Weights of a small image classifier: arch resnet, widths [96, 144, 208].
Rows from block 9, named by matrix and row number. Rows with one number belong to one channel. Each number is 50 + 12 x the weight over its row's rms, rounded and kept within 0 to 99. All counts start at 0. After the name is the row's rms in percent of the matrix's.
# convs0: first 3x3 conv (model.blocks.9.convs.0.weight, 208x208x3x3), inputs 15-29, a 3x3 kernel for each
# convs1: second 3x3 conv (model.blocks.9.convs.1.weight, 208x208x3x3, transposed), outputs 15-29, a 3x3 kernel for each
convs0.95 115:54 39 51 26 53 46 49 32 79 49 47 34 48 46 30 55 28 81 46 50 46 43 50 66 49 53 39 46 40 43 49 57 43 40 54 57 49 51 43 60 63 53 53 60 31 38 54 41 47 51 31 47 53 66 48 39 63 55 64 41 40 50 44 57 48 26 26 72 42 70 56 37 32 43 44 63 33 61 38 51 40 56 26 37 74 45 37 51 51 50 55 35 44 55 58 50 59 28 46 68 62 38 56 40 76 53 58 51 38 47 49 53 52 54 46 61 70 47 43 36 76 79 78 49 28 47 45 33 52 53 45 55 51 27 42
convs1.95 108:57 37 49 41 62 55 47 56 56 26 68 44 45 32 51 60 49 49 47 42 34 59 42 43 54 39 39 54 48 51 55 43 55 52 44 46 53 42 34 54 52 55 45 50 38 38 33 53 49 64 28 44 52 48 52 49 55 52 45 53 44 53 43 53 88 32 32 62 42 63 53 87 55 44 49 41 57 34 56 27 46 39 34 68 68 38 54 40 73 64 50 61 43 40 35 59 51 71 45 35 50 64 66 47 31 48 48 46 40 55 48 52 50 65 49 30 57 57 52 58 52 55 56 59 58 36 43 37 54 57 42 52 52 61 55
convs0.96 091:41 57 49 42 48 41 56 55 53 56 43 41 47 62 45 45 50 55 59 64 46 78 52 37 46 47 21 44 46 42 63 53 23 59 32 51 41 37 52 56 53 45 67 41 46 53 49 68 34 59 46 44 70 41 55 38 31 38 70 45 37 70 59 63 56 19 38 70 40 66 44 56 70 59 52 54 57 68 48 48 56 40 28 62 50 43 22 37 41 75 56 40 55 50 64 42 29 41 65 49 50 61 51 46 55 70 40 62 64 57 68 65 42 37 29 56 54 35 37 43 40 46 47 44 64 38 45 90 42 63 61 60 43 54 59
convs1.96 094:44 42 57 51 53 57 45 74 44 53 34 47 40 34 55 38 69 56 42 37 47 31 66 57 76 48 58 61 63 53 63 47 27 52 38 46 37 50 61 55 77 64 43 50 38 51 58 59 41 62 32 32 68 53 41 45 46 56 52 59 47 47 47 54 66 58 45 25 77 72 43 29 68 33 54 42 38 67 58 41 58 51 49 43 70 42 41 27 57 55 50 26 47 55 58 44 57 34 52 48 33 42 39 61 63 42 68 58 52 47 68 40 69 42 54 52 50 52 32 42 45 55 47 50 58 49 58 73 36 48 60 49 64 51 37
convs0.97 096:42 61 48 56 42 37 41 51 47 41 29 39 40 67 49 39 52 48 63 38 62 51 57 37 36 66 28 48 54 49 43 68 52 67 51 48 62 46 35 44 44 41 62 51 22 46 51 58 45 55 56 46 43 61 57 47 53 49 54 41 61 47 55 45 42 37 27 45 39 41 51 53 53 43 67 55 44 42 39 54 53 53 57 35 60 53 38 63 37 36 56 61 58 61 38 59 58 55 48 62 49 36 63 69 49 53 45 65 47 58 54 70 66 41 65 58 37 61 57 40 62 45 41 54 36 34 35 49 34 62 62 50 44 56 53
convs1.97 097:33 65 63 37 56 63 59 55 40 45 56 56 48 43 61 59 39 53 51 49 59 38 43 39 53 45 59 47 59 50 28 54 33 55 63 58 65 64 60 48 48 60 37 50 57 45 48 55 59 47 36 54 55 54 43 46 51 29 55 42 58 59 49 43 77 61 39 38 68 62 45 61 42 59 43 59 59 54 53 36 54 50 52 47 64 60 46 34 44 39 47 53 62 45 47 64 51 42 37 48 48 50 60 48 58 56 62 56 62 43 49 41 56 53 51 51 56 42 30 46 52 55 45 46 49 40 46 38 44 40 43 24 46 43 51
convs0.98 087:33 40 53 49 30 42 52 79 48 53 29 54 78 61 46 63 68 51 50 62 64 59 52 53 40 35 48 35 38 39 53 41 51 45 62 43 84 41 46 53 60 47 41 53 56 61 52 54 57 48 54 36 34 47 45 38 54 63 59 65 37 54 47 43 52 47 28 72 49 58 27 38 56 51 48 61 46 48 68 75 65 51 48 52 43 37 39 55 45 40 34 35 53 31 62 66 55 50 44 68 55 43 58 53 50 52 16 58 54 43 44 53 51 51 53 50 39 44 25 45 52 74 49 54 62 54 38 46 59 32 58 74 48 52 47
convs1.98 092:62 66 55 36 35 66 49 31 43 25 61 50 45 39 47 73 36 26 50 65 46 54 77 59 53 62 59 56 41 62 62 34 65 43 66 27 30 64 73 48 44 55 50 34 31 69 50 40 39 74 33 51 55 54 64 42 57 45 62 35 39 64 79 48 88 29 35 47 84 54 62 38 51 47 48 37 54 45 61 38 57 41 60 80 71 30 35 46 52 33 38 82 51 40 55 52 52 62 36 48 61 53 63 56 41 46 56 53 64 53 47 28 71 61 50 67 54 54 39 42 47 67 70 44 64 47 48 60 57 60 64 35 69 22 59
convs0.99 087:42 60 49 54 52 67 62 41 85 61 55 50 38 65 45 56 44 40 31 35 59 57 56 53 50 50 39 55 40 47 36 59 40 40 33 46 56 48 69 28 38 30 46 35 41 35 54 50 54 50 52 52 38 48 53 29 40 69 49 46 45 34 69 50 34 41 57 75 50 54 48 64 39 50 46 70 35 50 68 50 53 60 39 46 13 61 54 37 42 43 53 50 68 64 43 53 74 49 60 43 57 54 57 62 59 50 61 56 43 75 30 65 37 38 57 46 47 53 48 54 63 61 54 44 28 45 56 57 50 72 52 57 46 43 46
convs1.99 096:39 38 35 45 39 43 63 38 63 67 56 40 68 54 49 58 35 46 57 44 35 51 53 61 38 59 30 40 59 63 43 36 85 54 32 44 46 54 24 44 47 39 87 58 21 56 42 71 55 48 38 53 60 52 65 49 57 58 50 54 55 44 52 51 70 48 57 32 31 63 71 23 49 54 56 56 28 62 50 44 61 53 56 40 58 36 56 44 34 29 68 42 48 51 47 58 57 53 56 58 29 54 68 30 45 53 47 45 69 25 51 55 59 63 33 38 43 50 50 35 83 43 72 47 56 55 61 37 61 59 50 56 64 44 44
convs0.100 095:40 57 35 32 37 67 37 58 49 62 59 31 56 84 44 34 50 26 39 59 51 41 39 69 56 62 69 52 61 47 45 52 50 50 37 53 51 69 42 39 40 54 35 45 52 43 35 60 39 34 70 57 55 56 36 46 58 38 49 61 61 41 53 67 55 62 39 67 52 63 38 59 55 41 55 50 60 62 36 63 64 43 46 72 46 47 61 74 45 32 45 50 36 44 44 46 54 40 79 34 63 47 27 62 31 50 40 66 51 56 63 59 50 56 41 42 43 33 44 70 32 36 38 68 52 39 61 47 49 50 32 42 55 58 50
convs1.100 097:56 32 61 54 40 50 46 52 45 49 64 52 41 49 42 70 57 57 44 57 54 67 62 36 64 68 44 70 66 44 35 40 65 61 32 51 41 79 53 58 56 38 57 41 43 35 53 79 50 40 56 49 49 56 38 34 77 53 64 46 48 38 30 51 56 49 56 41 54 29 52 41 55 56 47 58 60 53 63 46 43 39 62 51 59 56 27 75 75 53 48 57 47 30 52 60 63 32 48 36 59 66 33 59 31 39 52 37 46 70 46 47 82 45 39 37 60 65 56 39 30 61 40 63 77 38 74 64 51 36 63 49 59 56 54
convs0.101 091:66 53 51 55 25 37 41 45 54 51 47 47 70 70 17 60 32 55 39 51 54 36 42 57 60 45 51 62 36 66 39 45 36 34 53 66 31 25 65 45 43 61 50 76 51 65 27 55 28 42 62 52 56 60 49 43 61 57 58 59 54 55 45 40 48 62 46 56 50 56 59 69 68 44 54 67 50 48 41 69 52 25 60 38 68 29 36 62 40 48 53 54 52 61 44 44 68 43 62 40 50 57 32 51 53 47 37 53 50 41 50 39 56 52 41 62 68 53 46 39 38 37 42 40 51 38 50 48 63 47 49 74 38 63 61
convs1.101 097:41 46 48 52 46 46 47 48 52 44 37 49 39 64 64 46 46 50 71 54 55 28 55 45 43 58 48 35 47 67 31 38 65 39 50 62 56 37 46 56 54 43 44 43 54 48 35 75 73 42 36 43 40 56 46 52 62 57 53 47 55 34 51 46 48 46 30 61 56 32 47 41 57 58 49 61 41 65 58 42 47 40 57 53 72 37 64 49 40 41 54 60 57 33 42 36 46 38 38 41 58 45 46 42 62 45 44 41 54 44 62 61 63 57 33 68 49 60 34 64 64 43 44 56 57 63 49 58 67 52 50 47 58 55 32
convs0.102 092:66 54 47 49 54 46 53 35 46 38 41 50 45 63 35 56 61 43 56 59 58 54 49 50 49 49 41 55 40 48 67 47 41 64 43 47 46 26 67 37 39 49 37 55 53 40 44 55 56 51 60 43 42 55 45 58 35 55 67 59 44 46 51 29 70 57 16 53 62 53 53 55 51 46 51 55 39 56 58 45 55 50 64 45 43 56 59 54 35 43 66 48 55 52 61 35 58 30 27 27 39 41 53 67 51 57 71 81 51 54 56 55 56 50 46 43 40 71 52 51 47 42 44 36 36 45 39 45 56 56 55 34 57 59 70
convs1.102 110:45 47 46 37 57 63 45 34 58 59 28 41 61 40 41 71 61 57 62 57 42 54 43 47 49 68 48 43 44 50 45 41 59 36 55 56 64 50 46 61 39 42 45 37 54 58 48 57 63 28 37 71 63 48 61 60 41 38 51 50 25 48 38 50 43 31 47 33 62 52 40 43 47 55 55 66 56 50 53 59 39 54 44 27 63 46 51 53 45 54 57 52 48 53 54 61 44 49 35 30 61 46 71 62 40 51 52 42 49 37 53 68 62 47 48 27 54 27 17 46 41 40 56 73 65 44 50 41 40 02 31 42 24 34 19
convs0.103 107:39 33 64 47 52 40 70 42 36 45 36 46 48 52 60 53 52 64 34 48 51 46 64 53 68 45 44 42 79 56 33 59 48 40 32 52 75 55 48 23 66 37 52 35 54 64 42 55 40 53 47 38 64 63 60 42 50 57 46 49 51 41 56 46 60 52 49 50 57 47 48 64 69 57 57 60 52 60 48 50 53 43 54 44 60 58 53 47 47 55 42 46 41 47 53 65 45 42 53 35 40 48 60 53 54 47 57 42 53 56 38 34 55 75 51 30 57 63 68 47 55 37 55 68 50 40 46 49 69 49 54 58 50 46 34
convs1.103 104:55 44 51 27 39 50 57 62 43 53 52 44 62 53 60 66 58 53 73 47 53 49 60 50 47 52 57 28 48 61 39 57 66 38 40 50 52 47 31 49 41 35 54 37 48 49 61 68 30 36 43 50 41 45 35 60 68 63 52 72 48 60 59 32 58 52 68 77 59 35 39 54 39 43 53 41 67 56 43 40 59 53 49 47 38 33 40 57 61 46 39 41 56 68 40 25 54 58 43 60 48 36 55 45 57 61 45 54 66 37 50 44 47 36 64 56 50 54 40 46 40 55 50 63 51 52 67 57 47 51 40 65 49 65 44
convs0.104 107:52 63 64 37 37 61 38 37 76 50 47 87 43 43 44 49 45 44 55 56 54 53 61 43 47 66 38 49 57 52 54 32 46 56 43 41 44 59 57 37 42 38 52 77 61 52 48 45 56 60 51 55 53 60 57 46 47 43 48 23 49 44 32 61 39 41 42 50 45 56 39 55 56 55 46 56 64 31 58 47 37 58 68 32 53 54 46 47 65 38 40 46 31 55 35 87 54 53 57 42 32 51 48 15 50 57 39 63 50 38 52 58 24 58 64 49 67 44 53 29 45 41 57 43 55 48 63 37 49 39 43 35 64 57 58
convs1.104 106:59 61 45 58 43 40 57 58 46 47 68 44 34 48 47 25 45 41 61 51 53 52 56 59 47 67 50 51 39 46 61 41 55 34 51 31 51 65 34 40 54 42 51 76 65 37 32 51 48 31 44 62 58 41 53 46 44 45 27 31 55 57 45 53 67 37 65 62 56 56 57 51 48 37 38 65 55 37 55 61 59 49 43 53 70 34 53 63 40 59 47 40 50 38 31 38 34 48 51 47 31 40 28 39 59 56 45 62 57 44 51 35 38 55 41 66 58 57 51 39 35 42 54 47 59 59 44 38 65 42 43 57 54 42 61
convs0.105 095:49 57 53 40 54 50 22 76 38 47 66 64 38 36 59 32 20 88 53 49 46 59 47 67 53 69 28 55 46 57 44 46 56 56 46 50 59 38 50 35 46 59 52 67 72 48 36 32 44 60 51 60 41 68 49 43 55 36 54 36 85 43 57 43 42 61 56 34 43 43 26 65 41 67 42 41 46 58 39 23 64 55 46 70 64 47 47 57 28 64 65 35 67 62 21 58 45 53 41 53 42 56 54 55 29 38 67 40 70 37 46 50 65 44 48 55 57 61 46 58 26 37 48 40 36 55 70 23 51 45 52 38 58 61 55
convs1.105 099:23 48 35 71 42 44 50 56 41 70 52 61 55 45 47 48 69 53 51 50 53 39 47 47 57 62 49 47 51 59 42 42 19 52 45 62 38 52 38 63 59 41 33 66 56 40 39 34 34 38 54 52 43 53 42 66 53 49 65 63 43 28 34 33 62 57 62 72 34 46 40 65 53 57 48 50 39 37 44 48 32 52 44 33 12 89 55 47 51 50 63 58 31 65 67 37 53 35 60 55 68 37 62 40 42 58 54 48 50 80 45 51 65 50 44 52 40 56 69 71 51 51 46 49 55 41 37 43 63 75 38 34 51 57 40
convs0.106 109:52 29 37 19 46 46 65 78 40 80 27 58 61 24 42 64 25 58 47 28 38 40 71 47 46 66 47 52 42 59 50 45 59 39 48 54 50 43 59 39 32 46 75 37 50 42 73 51 70 26 50 42 44 51 41 52 44 40 44 49 54 41 52 54 30 79 65 34 80 64 70 55 51 40 50 39 61 54 42 57 43 44 45 46 42 55 64 39 43 56 61 52 55 81 45 55 47 54 45 51 66 41 63 44 51 54 24 51 59 64 56 68 46 60 53 65 38 52 48 38 54 48 53 66 71 63 48 54 53 64 63 60 59 61 59
convs1.106 109:43 53 33 46 54 69 49 35 39 42 47 48 54 22 49 41 52 36 45 49 57 39 64 43 46 51 46 48 50 41 48 48 47 53 23 50 56 66 61 69 66 55 57 50 38 70 68 28 44 50 54 35 45 60 63 48 32 73 74 57 27 49 65 72 57 63 56 64 55 39 50 60 65 44 49 48 51 52 54 54 39 58 53 42 31 68 44 34 57 51 30 34 35 35 50 36 55 54 42 46 62 32 60 61 40 50 41 47 47 50 34 62 35 44 66 24 46 49 52 48 41 48 44 60 43 52 41 37 51 31 39 77 44 52 55
convs0.107 091:68 41 26 52 32 56 56 33 26 43 57 41 65 08 24 40 56 44 65 51 52 42 57 49 59 27 65 43 55 41 47 81 63 65 53 50 54 41 69 56 60 32 45 26 42 33 36 55 72 31 39 46 44 58 46 58 56 44 34 51 70 73 46 64 64 63 28 47 30 46 30 64 55 52 29 59 46 37 20 46 51 72 73 56 64 53 26 48 70 63 30 42 55 38 24 36 46 57 53 58 37 34 44 71 58 40 53 57 38 64 46 56 42 53 58 59 60 42 38 63 52 67 43 44 40 47 45 40 52 60 42 54 41 65 50
convs1.107 094:38 48 62 56 49 35 52 52 44 44 64 57 56 65 46 32 46 51 31 52 40 57 32 51 42 50 49 46 39 61 51 48 50 61 37 34 48 39 51 51 34 44 57 66 70 69 53 56 42 48 67 29 41 48 38 41 52 53 52 53 60 35 49 48 64 47 62 43 59 64 56 31 43 66 42 52 54 44 51 56 52 41 64 55 63 50 65 43 74 65 52 51 46 44 36 53 39 43 44 68 63 44 61 61 37 39 50 51 63 48 64 48 25 55 37 53 58 40 42 74 64 62 69 48 34 70 59 48 66 39 69 52 45 54 38
convs0.108 108:86 50 35 35 55 62 47 56 49 58 71 43 54 79 36 39 48 73 39 32 32 59 62 48 64 56 58 46 37 67 55 54 46 47 29 53 44 52 53 43 75 40 57 54 46 61 56 44 67 49 34 63 54 41 53 55 36 38 58 49 46 46 59 46 42 29 63 38 34 45 79 90 69 64 28 59 46 58 40 36 61 43 58 55 53 62 44 51 53 56 70 49 54 57 55 54 58 66 28 19 34 81 59 32 61 43 63 34 32 55 64 40 50 51 52 41 58 53 47 51 51 42 67 42 63 74 44 25 52 43 36 64 32 29 61
convs1.108 100:34 53 50 51 51 49 33 49 37 55 31 54 47 52 45 40 36 59 47 52 36 47 55 50 45 46 43 56 62 50 50 65 30 46 63 59 50 47 48 45 58 48 55 48 45 58 55 40 46 48 41 54 59 67 50 65 50 28 40 51 68 67 62 43 59 72 85 64 46 67 46 78 38 55 45 60 63 51 48 58 52 70 62 40 58 65 63 48 40 57 44 70 42 56 60 59 51 54 54 67 56 57 58 25 37 54 45 57 45 45 55 63 44 68 50 48 46 38 54 49 63 59 50 33 52 63 64 54 45 54 59 25 44 66 43
convs0.109 088:52 57 59 54 42 36 38 58 48 50 38 63 36 51 40 38 62 38 41 45 46 70 54 59 38 47 40 57 32 83 65 73 61 43 51 60 39 54 43 44 37 60 44 48 61 47 57 50 33 20 46 52 56 52 46 51 55 38 59 36 20 59 58 49 68 41 63 52 30 41 42 35 64 56 55 58 52 51 48 58 28 60 46 42 71 70 34 56 40 38 62 52 51 38 30 57 49 52 50 53 66 26 34 61 17 63 20 73 46 49 56 52 25 42 36 52 45 43 41 54 51 54 41 62 46 58 45 54 51 54 71 35 40 55 55
convs1.109 092:37 53 53 58 54 54 52 61 46 42 39 47 34 53 40 55 64 34 52 45 54 62 48 51 53 47 70 56 31 30 54 50 44 77 33 42 29 56 47 31 49 62 52 45 36 29 37 74 49 68 46 59 45 54 55 54 46 59 46 53 59 43 53 53 54 61 67 40 56 43 46 55 51 60 36 52 31 58 31 49 52 42 61 59 47 27 53 68 53 56 58 61 44 79 44 35 45 35 60 42 39 46 41 50 51 49 69 46 33 53 56 48 43 39 41 46 54 49 47 61 43 47 45 33 63 60 63 46 69 31 44 34 44 53 57
convs0.110 107:72 49 45 43 66 53 55 34 46 61 69 82 43 56 64 51 13 58 55 43 48 39 48 51 46 65 30 45 59 52 38 62 40 49 48 34 51 61 55 58 36 46 67 55 56 51 46 56 55 41 32 42 67 73 43 63 50 44 36 58 54 67 45 76 34 58 16 46 70 70 25 54 42 67 44 49 39 46 55 50 54 48 48 52 31 69 41 59 33 69 41 43 68 06 71 49 56 57 59 62 47 45 73 58 65 57 67 50 44 67 35 64 56 44 57 35 56 59 55 53 29 47 44 49 53 40 41 55 55 56 30 56 61 51 59
convs1.110 102:59 41 58 64 51 61 49 52 42 66 54 46 47 72 55 31 33 68 46 63 53 51 61 63 48 50 57 51 49 55 57 48 60 33 48 53 53 68 48 59 61 59 66 43 36 47 49 66 51 25 66 65 41 56 59 75 63 55 42 30 66 62 33 61 57 36 38 26 73 55 51 25 52 51 55 59 55 50 46 66 46 35 49 65 36 17 79 47 48 50 56 45 19 41 59 77 67 57 51 50 48 51 39 46 53 55 47 52 49 29 58 47 62 54 45 75 40 76 41 52 68 40 47 44 67 39 61 54 53 49 71 32 43 62 37
convs0.111 089:58 56 82 46 51 82 47 49 73 49 45 31 50 54 25 75 59 51 53 74 79 35 56 45 60 63 31 63 60 50 28 57 64 62 60 58 47 57 55 50 68 15 72 76 58 46 51 46 48 46 53 62 46 44 46 25 53 52 49 52 44 46 49 28 57 56 30 41 60 61 17 59 48 41 57 49 23 39 31 39 62 60 64 58 44 46 44 72 58 52 46 40 49 52 52 29 45 31 28 57 55 59 54 52 61 64 53 73 79 30 43 53 39 59 44 57 46 54 78 47 59 66 77 48 41 45 42 40 58 59 38 49 40 44 33
convs1.111 093:49 37 48 32 39 57 53 51 57 67 53 45 50 44 57 76 33 40 53 47 43 54 40 46 49 43 51 53 65 42 35 68 55 45 53 64 42 61 48 46 35 43 73 38 58 41 58 57 44 44 50 65 58 48 36 61 61 18 48 33 57 46 61 48 51 61 54 62 45 51 34 67 51 43 48 62 72 35 78 46 41 63 53 58 50 54 53 46 67 49 59 68 74 41 57 38 23 57 34 52 45 51 58 54 50 50 40 50 37 62 58 58 43 52 72 52 58 40 66 40 47 66 59 43 24 60 63 58 43 35 61 36 32 42 62
convs0.112 096:59 49 45 56 63 41 60 51 71 71 37 28 37 77 68 54 47 38 59 42 52 36 52 79 55 45 61 58 70 60 61 54 50 63 63 56 56 40 61 40 31 63 50 59 46 61 53 50 41 55 40 38 53 65 36 56 54 51 49 50 67 54 34 51 25 55 36 29 46 47 54 50 79 51 40 57 43 51 28 46 56 41 51 42 67 58 34 47 51 41 70 63 52 47 73 54 33 12 30 59 52 50 47 40 49 67 61 55 44 58 35 38 37 37 87 45 48 36 79 51 74 45 29 42 50 44 50 28 61 31 46 49 54 56 77
convs1.112 103:60 34 49 42 50 15 47 55 26 53 49 53 59 49 59 64 48 29 56 61 40 48 72 45 40 52 72 28 39 53 26 35 60 65 60 45 60 64 59 43 29 39 49 48 50 48 41 59 74 45 50 36 46 42 63 60 52 57 51 43 51 70 59 60 59 33 63 67 56 53 53 46 80 37 50 35 60 41 41 49 48 56 42 58 52 53 54 45 46 33 47 63 69 55 48 46 45 42 48 53 62 53 37 33 55 60 42 35 67 37 49 52 48 51 47 52 48 65 40 42 67 63 71 42 43 46 31 39 46 66 47 29 31 69 61
convs0.113 104:57 53 55 43 49 51 60 55 44 57 49 52 64 40 32 49 36 38 55 45 57 17 46 65 38 53 50 46 46 54 60 46 43 48 35 52 50 40 49 53 42 52 51 56 33 35 47 44 56 52 46 48 54 40 48 56 48 47 45 67 58 51 46 62 45 64 45 55 69 45 38 60 51 46 62 61 44 78 57 41 58 56 47 55 52 41 80 34 38 43 41 59 48 59 46 66 70 40 10 45 52 62 55 58 50 43 41 62 56 68 41 54 53 66 59 44 73 31 72 42 42 67 39 58 33 44 57 57 42 31 48 34 53 75 44
convs1.113 116:42 79 45 49 52 53 53 45 61 52 32 51 59 34 35 30 57 53 52 50 44 52 49 48 43 40 58 51 35 62 59 46 27 51 66 40 65 61 43 39 31 65 43 50 56 49 44 22 44 57 42 53 45 50 66 60 41 35 44 43 56 48 50 45 52 59 58 64 56 46 55 46 42 66 34 53 36 55 54 41 50 52 54 48 54 53 43 51 46 58 50 48 64 56 43 35 40 37 63 54 63 41 46 52 41 38 56 47 66 49 38 53 53 47 65 40 50 39 40 46 66 52 39 59 32 43 66 42 55 46 27 72 48 67 45
convs0.114 114:63 48 36 53 39 37 43 24 55 31 76 58 52 30 56 58 41 22 48 53 59 46 40 54 68 65 60 37 61 34 38 49 63 54 43 50 56 49 52 45 57 61 70 45 43 48 31 63 36 52 41 46 54 43 56 28 58 51 50 39 36 41 60 42 63 63 38 29 45 53 49 19 56 47 43 48 65 35 59 58 47 47 29 38 56 41 68 42 46 52 37 49 64 57 61 70 25 47 44 26 69 63 39 43 56 41 27 66 64 40 49 35 60 48 53 47 46 34 44 56 55 41 56 41 42 53 38 55 43 53 32 41 37 31 68
convs1.114 111:44 59 46 39 55 31 38 54 60 51 54 34 49 44 54 55 49 47 49 47 56 42 44 48 45 52 41 47 47 32 45 56 59 70 54 37 45 51 47 55 40 43 51 35 59 57 47 51 56 50 52 41 47 34 58 27 72 56 49 24 32 58 48 64 52 49 81 72 54 27 37 80 45 37 50 47 69 40 39 40 40 55 34 50 72 44 43 41 59 39 52 57 56 37 36 50 50 50 31 50 65 46 59 41 54 53 48 60 57 38 57 48 49 52 50 31 46 54 64 49 41 59 52 54 52 45 57 64 48 57 59 43 62 51 70
convs0.115 106:40 47 46 39 34 33 74 33 87 35 43 34 44 50 82 54 54 62 48 54 53 47 42 61 62 32 44 54 47 47 52 36 61 38 62 45 39 60 59 77 56 45 52 44 57 39 67 66 58 60 48 40 55 38 44 52 50 53 34 67 58 43 52 59 55 53 43 32 48 31 39 52 39 56 55 38 33 50 51 54 57 38 37 41 47 66 46 40 28 66 39 58 41 59 53 60 52 18 53 39 40 65 62 45 29 59 50 46 42 70 59 43 28 49 49 42 39 52 54 39 49 38 69 24 37 51 45 45 44 51 37 52 63 45 28
convs1.115 106:85 26 75 63 56 43 65 57 40 58 30 59 50 85 55 53 41 61 68 41 40 68 35 49 47 40 49 53 51 33 45 50 53 57 49 53 62 64 55 30 46 39 52 34 59 27 74 72 33 43 55 66 50 55 70 63 83 57 49 78 51 71 42 51 22 56 39 81 47 45 16 33 56 44 66 52 53 46 61 55 41 50 75 48 38 36 58 54 40 49 51 69 43 70 82 51 53 47 48 33 59 54 40 48 60 55 50 56 64 42 48 53 69 26 66 42 61 43 33 55 44 36 37 72 54 36 59 62 54 65 38 65 44 68 48
convs0.116 105:63 89 60 56 19 33 59 45 24 61 59 39 49 56 64 18 75 69 44 48 61 58 28 42 59 50 70 44 55 47 63 46 56 58 61 43 32 45 70 57 27 37 45 55 56 49 39 55 50 49 31 36 48 51 48 27 74 52 50 26 54 67 50 54 68 60 34 59 75 68 47 52 73 29 68 47 54 22 60 77 29 53 54 52 41 30 69 23 60 67 62 54 51 56 44 27 50 41 53 52 30 60 48 70 47 58 51 31 55 36 70 47 68 34 45 56 49 56 65 53 68 66 70 15 38 54 42 13 39 54 48 39 60 42 43
convs1.116 100:48 57 44 42 71 62 56 43 50 67 57 54 52 48 45 54 59 39 54 48 40 58 65 50 38 59 58 42 62 37 40 51 46 46 47 55 62 45 50 45 39 35 48 62 55 46 60 45 58 56 64 48 61 54 56 69 63 55 20 57 29 37 47 44 57 15 23 44 65 45 32 52 46 41 58 34 53 30 65 36 39 58 63 55 37 36 44 47 67 66 35 57 50 45 46 55 66 31 54 39 41 58 48 56 54 40 50 43 32 34 56 46 72 72 50 45 45 64 28 33 39 68 64 46 41 46 66 55 37 46 48 51 43 56 35
convs0.117 097:46 49 50 53 48 29 28 64 43 40 29 57 61 33 54 35 53 65 32 55 40 68 48 23 35 62 33 39 67 42 51 41 40 54 39 47 54 47 39 50 65 54 39 41 43 64 57 70 41 72 47 48 47 43 50 48 62 54 28 64 59 44 24 50 44 36 39 53 67 60 42 87 42 40 33 40 44 76 44 46 43 63 57 47 61 32 42 33 53 53 58 59 58 59 33 26 40 50 58 42 73 41 39 56 50 33 55 66 63 56 64 63 50 51 40 61 43 59 42 37 54 53 53 33 21 51 36 28 58 49 62 54 44 63 35
convs1.117 105:49 53 51 41 60 52 56 27 63 39 52 47 74 42 36 53 50 50 54 54 56 41 51 49 30 23 60 40 52 51 52 47 33 61 60 41 50 44 43 46 42 62 45 43 51 52 59 37 58 46 34 56 64 48 40 60 49 42 64 64 36 25 46 55 83 34 46 39 53 64 59 39 58 58 48 34 66 45 49 57 30 43 49 31 41 59 31 41 35 43 56 42 21 60 40 45 36 70 43 54 37 58 58 54 60 35 40 60 59 64 39 69 25 57 37 49 42 21 74 49 45 52 44 66 43 43 58 33 64 39 71 36 36 35 59
convs0.118 092:47 56 53 54 78 54 56 51 50 27 50 71 55 48 60 61 31 41 37 54 47 57 57 39 56 51 61 54 44 57 73 41 50 43 60 44 49 48 66 28 71 32 43 28 40 54 56 55 44 41 64 59 42 61 52 53 56 61 41 50 44 43 51 35 49 66 43 25 63 63 57 62 41 32 62 53 49 71 60 30 69 34 33 35 37 44 49 38 68 74 34 24 54 44 75 44 48 74 56 60 69 44 64 50 57 48 53 56 45 41 50 52 38 53 78 43 69 35 45 56 44 34 56 50 65 29 42 42 42 64 53 46 50 78 51
convs1.118 092:40 58 41 49 46 41 62 52 50 44 52 35 43 38 62 51 36 41 49 33 56 55 54 48 36 59 51 65 63 42 46 49 59 66 25 50 29 55 59 61 39 36 47 58 54 63 42 56 67 46 40 52 64 53 29 48 54 59 40 33 43 56 62 51 23 51 58 60 47 54 38 58 42 41 52 48 65 68 49 64 46 59 47 43 75 53 28 70 58 28 58 65 36 36 39 37 53 40 39 54 52 46 41 43 41 45 64 60 49 46 64 46 41 53 48 50 56 57 40 51 31 50 53 47 71 48 33 41 60 62 56 72 70 54 56
convs0.119 093:57 57 54 54 64 29 36 39 35 49 55 10 68 55 42 35 53 57 44 63 52 36 60 50 46 52 52 60 70 34 62 47 69 46 53 45 38 56 42 40 41 31 42 47 56 40 29 63 48 47 33 59 65 54 45 52 48 67 79 41 50 69 47 27 30 62 40 66 60 54 38 53 39 56 73 53 18 39 59 51 51 39 72 53 36 72 55 60 56 32 37 39 49 61 39 60 39 56 57 46 72 52 33 68 67 47 52 50 29 60 62 57 54 43 45 22 42 62 55 48 32 44 49 47 71 53 47 63 42 40 64 59 56 38 41
convs1.119 098:38 46 60 33 47 56 49 45 32 36 54 45 45 40 45 59 32 45 45 57 47 47 56 42 53 40 49 49 49 43 69 60 66 50 56 54 46 52 50 46 33 55 49 37 75 61 69 53 55 39 22 31 38 66 49 40 67 66 83 43 34 42 51 52 53 64 56 51 56 38 53 59 45 42 57 54 49 53 60 45 48 50 51 48 44 46 65 56 44 53 55 55 40 54 43 61 56 61 46 38 34 48 60 40 38 64 45 58 48 44 51 67 47 48 69 46 41 43 53 57 23 48 73 51 30 42 43 54 62 49 60 55 30 53 74
convs0.120 101:48 51 62 54 64 68 59 45 39 42 76 58 40 69 45 14 46 65 66 54 47 39 32 49 50 37 42 34 55 45 44 58 82 62 31 46 49 51 52 59 40 45 55 46 45 35 39 57 48 39 49 52 65 52 47 65 44 54 38 67 51 41 49 59 57 32 54 48 27 35 62 54 35 65 32 66 65 34 43 61 63 53 57 40 73 61 60 81 45 54 53 34 45 66 45 72 41 21 57 52 60 51 52 48 47 62 47 18 55 43 39 56 44 55 62 44 55 59 43 32 37 39 55 29 63 56 50 53 51 62 35 39 75 77 35
convs1.120 105:67 22 72 61 45 32 64 53 41 58 56 37 44 65 51 42 35 63 50 61 51 67 41 52 50 32 40 49 29 40 63 40 49 33 44 58 47 45 52 50 61 28 52 53 57 33 61 57 71 44 57 58 52 54 46 45 61 71 33 56 69 48 53 46 50 49 36 43 46 46 38 52 45 41 59 47 64 54 50 65 52 37 61 45 50 48 74 40 55 21 46 57 52 41 36 43 44 47 48 38 46 52 51 61 45 50 51 45 68 50 55 37 60 34 33 53 62 53 47 27 74 55 40 47 52 29 59 22 49 74 56 22 46 42 43